config = dict(
    dataset='made-up road signs on poles',
    train_examples=245000,
    norm='groupnorm',
    activation='gelu',
    avg_pool_shortcut=True,
    widths=[96, 160, 288, 512],
    temperature=0.2,
    nesterov=True,
    grad_clip=0.5,
)
Rows from block 4, named by matrix and row number. Rows with one number belong to one channel. Each number is 500 + 40 x the weight over the matrix's rms, rounded and kept within 0 to 999. All counts start at 0. Numbers have three digits each.
# convs0: first 3x3 conv (model.blocks.4.convs.0.weight, 288x288x3x3), inputs 72-79, a 3x3 kernel for each
# convs1: second 3x3 conv (model.blocks.4.convs.1.weight, 288x288x3x3, transposed), outputs 72-79, a 3x3 kernel for each
convs0.51:520499596464400476498483435509524508523514556495487527501499499511490505513469477522543548624491491555418424558494423612616564525574504517506505514503503514509503560520468545520563451405559467514553489451513464440488
convs1.51:492530537502571541439518566460475488453466499525539512538487494519498481521527521484522532464518555495469480510476476535482475549577538488491514461476505513521534459564587455593592429556529456465549460507572473538564
convs0.52:375363481426491617589526585494507487472506448537482423516505502522492501510481503485514429566572577610563529436460548547599602516568479482479472477482482498503506486479522578539506612553515574507474531440396439398379
convs1.52:482493474481509499477495473508507514472492486446465473519503472505483481513487504487462474470441463530535539497499510484479495494512496491510511489500521490487492481477500481516531453509546537542499545548479499489470
convs0.53:565483471555524518551430438466488530509487495501512482523485463531502488522502495524456458505479473483469447551499514512471478508487511484482498486486507485489511497488518509532503465510507509531560497556532504484500
convs1.53:509484475485463467483475487506481449512503447469473453467481510449462482464476471488494497467486485537524524563539535541496522531502494492496470468490512468496486495468481491495485512506466555512447494478472503508507
convs0.54:509575518353435549391383475532475472548464501476421473490479492473454487488478515538609478484435479428422528519536517513452508517475460500506500504507510505501506504547533535512477449472468488475521492447480489471493
convs1.54:535471361471397456539550453373487464493471490605580516497459470477488436500510476464409451416425441478516528554587540550516511490522565478410403526473485483507560437401532404377586409500657569529513555551546547561482
convs0.55:515463419467286346477467462439497496492500424510526536513517524527510529498474510446455496625460508443450516448430481571457447533441539493483493486481497488488503528515497464496449486482471543500510472414455386452634
convs1.55:507446484351393497484496512457400496467498511433481468537461408458453411485465467516471474497475541523488527469460474533468459530504521514477449435441458440521589519466502447492527445489492506443473396427443464470456
convs0.56:507440467470403510534496447432429502432474514430502541484457506488480494468480483574506515588508445575453550557498455651588507551436410475478494476479493488486499497579506505553467413547552545489414499502458604585499
convs1.56:511507516507529495522554512506472499492498515536535526483484514486485486487476497505501514511512519488458510513518509503505497510490485526482494518467484543524505521521517532527522534531527485494512522508486527512468
convs0.57:424496485489619509496504500529559556574500564484526473530529508547559540556568542451433483554508485481459472354505524467536489408353385486481489490482496503502508501521538539530476539482497528519530577500424543465466
convs1.57:476491511489468503488493521483497494425474519446448464474482494500502491500499491550524517507501506488496530544546517529508506523538521488523503511526513534547530499528534466481499517522506501523483552537471525510457
convs0.58:456488446563551506579530530476482498499506513465472495518515501504490489529513489512531561464509494455541472516568609435445511529475446499487493497486492499491501498480544482494506507504532453462503488520442533477478
convs1.58:492482481531476417509491485426439453491486532503522531495522572521498517524501513468497564476482531472511502496505489528511481502477459477495514461489488493489518508493495496487456437482482524501456527501509473475498
convs0.59:500580529434495585525502593489490499560538482556555479477493524494519514494509505541533463474490478479518482437437519505492496529541474499495503496498506506510515463598492464606564470511526566416420510495454542523421
convs1.59:498465536417431564453448476523466544504470526548537572480489495468485538461502523440488542442499533498473498541519430489517495469468496537496487506426444541448468453439501412446493444460530501408472480460485412403439
convs0.60:443470526414432437593664556497489488491475495441419454500496491503498499497487504420399440455558514457567527499509532439478398457359384500497498495496499495496496431466429456489510558581566457495412482578529537607572
convs1.60:546510471467448485510518546483425494464495487521500490516484453478491471478507512455487502487462493508468442558562444558582540478493510526519486530529492526519495529469512484425574538588638471480475521508517548512512
convs0.61:492491457497524492507509503514509478521504472465444530506497502488473492493466477496487502488488504496486468485501498493532479441470466503484516499475506504495520473461513504492517518473503504506495515514478504499475
convs1.61:518521560497514553511535517503518497491492474532528465514512456505534477499493479536503522528517511488531508532513514514504529520499530460461447482499504477516524485460450504495484490496487486487468493460454532456465
convs0.62:481401400638528461527514454484536540469496529475468480503504500511484469508483475472498465463468458487532484441529495399520419441471503492496498492492506499498512463533532443457480432363422482486478491528489512503519
convs1.62:536578615547522518506498548492466487452472480443510502481477512505512521500510540473500553520473493527514515554513534515498542490537510511481483543523522543531517472535559467498536509512539526463431479434454466402457
convs0.63:507559467534550468376355512470471492481470493557517495510487512496494521497501521461484496420402484537474492535454458511483476482523445514509513517506514512510513508449447449451460476527465527471451555458455552587444
convs1.63:487370380533455404543505439460427497498543499427438477501518542485516473536476508504501467462434449499519554555565533630575584501492506533505524488489466489483480586465505504519519492466480434499482479447485434446510
convs0.64:473451465502517468456512521480507512558487497557500412501485480510495507522489491491438476525604534566591633454556479443506434525597511500501500495491488499495496496520533485533493465481464522488466546476458487484483
convs1.64:513469490511478476472520530482481497475424454479480496444456471445486445470488497474351404508452469477432483533550483493510460436431485486483534477455476453462452399425480445498467451467491521479506453456499530518431
convs0.65:492476507528487504573444379540489406497557482437458505468479476459494491471511520435425471425449518532493523496505443487473478476408478501496502501489490502498503478470514495548497606582530485562479598566468520485475
convs1.65:482480459526513465499507496395464510491518474491461391473503501480487462534540509560494532524510508522515488493480462508493496510555538507542518488541526510538489512509453499493452526512523494458456483481415518518501
convs0.66:481514505426471546478410410501495492456478415451485513512512531520482493533509489433458481496484494491441532573550453493465456419366445507500506506488497499482488524568476534456508633523525480479399600542466475485525
convs1.66:493502542479478508459509557499545576495537527453437429524531515502510484533526498487435449474413452506489476556611563558550491567523512556502502587516499504516482542586507435529471485392467503524490528541465482512432
convs0.67:481493462525553549477573572475506480486534493475516508463453497482445487519492482509430487433500494499518537480572536496506504540486461503512507490499498492499505463525441503537491481537474484486499517425494505494585
convs1.67:505463536470516566471530533541554538528497475506418520534537567493576600462540594510521530482526533528536533477470517489459445499480478467469489509496516521536543473550527442486460516454448543441548477428462514413434
convs0.68:428395383453434508538521560507502507493511501440472522499502482495492484522537531509520467452372422478493500439452438519550582491527544503503510506499512511503508518554577498680662476620547484466433496480456506459486
convs1.68:521474452518500524592561549480492538476446472478449479572575566555567552565574564484432451460430511506461467501436444500424466544568564490467501497502513516509493563469487596491523545493515525512516525488522495489501
convs0.69:497544412516504450447461442446498499523560487492509468474489464442484480438473464523469486512481534481498507582447402568475440533502486505500493506504496497498496580544484550512456555559515446506423504516421555513383
convs1.69:500526512517522511521505507515472489495466473483469481514511494521508510519524535505502489504497499511507507487491473491487465497491473505500499494479501502481500487482500515501494512498488523507484542537496534513464
convs0.70:498567590465559537457572534444497523509518494513515496500502492499521514495528532492538569480534557491473508484534453499643639446550532503497499503493497505505506447521501484555594544507529494501488491458429501430418
convs1.70:505550557487488480499434410476443497494415483547465468550554535559584566583575548496519474526517437534549502516530560486508567556502491527458493503447476532498488550509481513513469486490454529517496527460509502436502
convs0.71:604490463493463447497428412477446501412437497473436501515510492500521509496512523517417459570444483571445400561545468525438398535402419487488486479489490484495497636493439569435489493467563517466454531463456567456486
convs1.71:458426469438509497512545473498475455505484496538513521491489501474439444487483474488461498495490500537524486542517540552518514511505454516516535531512475472483455485481474406468462469506487523501476555520492527513493
convs0.72:543575502608567501504533525465443476491485451538533498538533529520535538517508503487498441467489473545682531436418449433487463449526494509512517512518517519516506439526551505586592521691627501523493521472513587563536
convs1.72:380350319440474447510534526513543453465484526655556520509481454494492451448439462633626594394346479504484564616670520507478405466435434551520469496469434491490478583631555632566498497481506578599522514523451534586543
convs0.73:505481509551561502471511568513565490424489439503437417483492516492501503499502510520501470536571445499468555478514531488560530531603576506505501495498495499500502561551560587467472499494486527531514461551524472437461
convs1.73:498538511501534595455506563509518515539477491490507525514506509467470495488478502528493461543535465458481441538525507484513459426431470569556557522481555543493497401465519527625525532619543486515532518530575524491528
convs0.74:497523731475400481490513546476494547462499496581594541529513545533499507544512498505504498534498431495473417420463470431420476469529506515510513503500505503502497507458422478425547523487638443526516401474559518540538
convs1.74:557454416464524559547626531518515477559454439418498452459439507485477487524460444492500481499441500490471513531508516507494501525547479437449546422462551421483497367452502455445490340502514491619715363447457507443457
convs0.75:514468421543505442512523444507574569493577565486480522546536520537519502521511505529472462588561512534562582441562472513589483460532484513508508514513506511507507462518612448566523467515469485523483551386374494520493
convs1.75:425499370430523349622554303386444526362370445456457573562575497536534536502539532424531425471455376528533517647563560543529560476468561525443444467437464450485463572444471710466358658438444602599689546568650579674730
convs0.76:553449460489494479500582591447512559473477505540529485514513517487507508466487478488437466412448478417517496480473496493478477504446389490486504499488500494490493465507447496502469556460474529487464472554513497615547
convs1.76:468474465452527558535498581479448506496460468524510508469490487469463469480448471462496508477451475544502513520517450522518485539557532471510495455503512481484497482577604474543507513551493478431486498476503506504501
convs0.77:345430515413466543477553523504466464458450501457519545494512525481489483486487496446468453457447466542540489516502407439494514518549530489488497491488503499497504463413464566574556503456447589497461517412458437469559
convs1.77:538575563508533513511575533559509571527542541462522548483470499472474489453496519444490539490482459490515536470455513519540526484530498456512503464489500499484491467445461513479526528528523542509490531497427545506406
convs0.78:415540487449530474525567585529522534490471508462436456480488477482493487486474490519526500510541525524569568476527505493489496470436444496497502499495493486485481508581536383512547419481513454378485457450430522422444
convs1.78:472501452480531527515511565525539545454454518505448456480469471475472441477487472571514427527539507467521505529534523506471468493475488495461479458452471496516489467490510496526482570554470524577518504506513505481519
convs0.79:476576551502482478494473404445519515482522468446517516501507496504512524494513518479518424486459542480544537484528565439540507480507490498495498495498503492498498444524501425495571479503465426589500432521490443394442
convs1.79:552538531572576560582527502567561486601575484548546453458430478443483462492487459519434501622502455499543506423430418571534488607532450468451443457471463461497516425520576438536536485449471494432418565565400545606438
convs0.80:502531494423460489536557491434371478496556458439541579487491487499473478500507496478509471593517586478464470433439457474398410511442387501491501500488500503500503486478489528488501507539562446427497483370462434406466
convs1.80:511478471523494505511487492439473545425465515441467488510495472485505501505530538521543553461517502490494528469490513478512501493513514549522497536519481523480496471446446480482509467495533447482433470441425515477418
convs0.81:570440447644553408595566476490487530515480483478532464493526532485505518513509517488470564445473617511468604542493410496478499513501522501504506502502499497498497566460509530502520560512493428491637507462602527481548
convs1.81:540475439537506444565531457473482481494501487531489462476469463457475481461483487442479552438503556501488534474504480486518447499512450511499458479490462501495492477450503470474501453494491459533518359509500416417482
convs0.82:417445523394463620394488538476517515500546582400432457507512512497488492498503504412482546450406491470446474478461460524433506386476391489489499494491494499502494470541524470446487519554460574477481513456453498456481
convs1.82:518553557517414431428460484570549489572539459554563552448469501498517505500482450458430512523494446512510475488459504441425465470479435463487515499472486515464487480452549445494516475517487567501534462443490491484492
convs0.83:503550521622614507671539488469490512539462457540590519528514504519489475515499491449451443446475492479420399503527509478427396521592523506506498499492489491482494485518492462535559462516619523498430456488455514484475
convs1.83:493395375541489447445396435535458466510465512584549510504485469509471505479467498533581636518421426518524500497516527471466457461482506470505467461500463517481475537492469477504455503546536490473467461473485451431501
convs0.84:610527553546517528621588499440467506445478473460469468498487502498498500488496489450461488511504477528468513563537469484511508453541536496489484501491484495490488506540521517510476503550508395483531500540477610503427
convs1.84:504414355528525518512551577511507483508524498501526599467468501492507504539508490522539488500483462468470470485483468517518486520550522522515519512530525453471451529500444535496492482485495520458430519493456508498517
convs0.85:508549560475511487551559468508497453437449480434420428479477471471471479468462466474490496550570565524515556437513494472544520543569616489484491485482490487476485493551504533569531464469464531570493478498562474491548
convs1.85:510478486458495571483482497481534551496503509545509493459466475501502529500547562433443451490497483479442538443519486427481489529534516454481512447441423455428421460527517623582518485449502496545587449493499524439387
convs0.86:470522473483522517535460524465438459516464491533505506486501513483468483489473476503443527540520434421509505629622426400516509462481491501494488492482495496484498469526454469490447481514507512479482486441470475517473
convs1.86:490486499475481492533489503499444482501478495567531524525533485487476478489500472481497518498482524491541500478509492461500512501486522526525486489497493479497502516481481479441518398461484495486488555537536561613571
convs0.87:435453513441497517403373414469475433504496448455477452468448472459441441502475463491442447521474474505454469446441519400465421403439473499497509489492501490500512499523495481492476436465474486480450480493431411430401
convs1.87:449415466436433470534564515521537558485469504482466500515498469509492475501471496521485480518478495552528544509516538519545536513535549550546531541526502507477470514499543516488474529503485437379445448410452456449480
convs0.88:463530466569567487611514431531474425476458456482425442502510500485504508475491510518561506518500503587417486477554530501577571481450556490493498479481489490483492471439514491446365518511542500505459463535490523487459
convs1.88:543482467526480481524495533507502487511458474537486468476493516502508505482498505521499472548550502537535503480450498462461512474484489491486492479472471476463463520491486515541498507505497532519494506457505541521512
convs0.89:545691513554370426588399465532512538482505516486528556473459477465468488474497516516566612409590681395366430469403444490469430460417399502510509494507514497501509516608472475505426481488487475533451489571472496520428
convs1.89:421477513528493517554510519481436483517435485498465508503491563527561586534547542519405450520482414473566527529602538600669512583530455538511523506552578549526514477478502554418497507393482564551548579583615620571521
convs0.90:526391362583536557555469457441463451468488491476428464517485483477473471468497465470469508429440450499509501443432415485472461424413424493491491486484485490483495503479468531501542485468436500665609529524476535442454
convs1.90:523529461486510466544585590495540536496502504541511521472486505483494498501516490495480527432499475548533486492507509541573511551614583538552547510495521520505538484527478523546498576497474502527488508497481527494447
convs0.91:552567564534553574507555532514527550503468453525575567513484479507499493510491493483525456432442445412386399464420436498553541465456526497477477494476482499481475501446558528483609494423499588511440567504419461420528
convs1.91:502495518471441480479423470490450531462470508437486471443459450476489494497502493512442492501433471475479523535540540480547581489524563434443462452463489493487493452555622439584617542570573505514537497497511518428523
convs0.92:670617473553527464507429509509527500480516548489496582515492493495486499510492520498488514466467547506447505457508494578582530561518474477487497479492502496504510516520478465554514534595584599498453590489467484410402
convs1.92:541528514538479471529461386478516492482528542458472561521511500516517473462508511398380445498495477489474468459407422522542503542559498518518496514527483494507510549557529568525517544536484528486463523456441517463435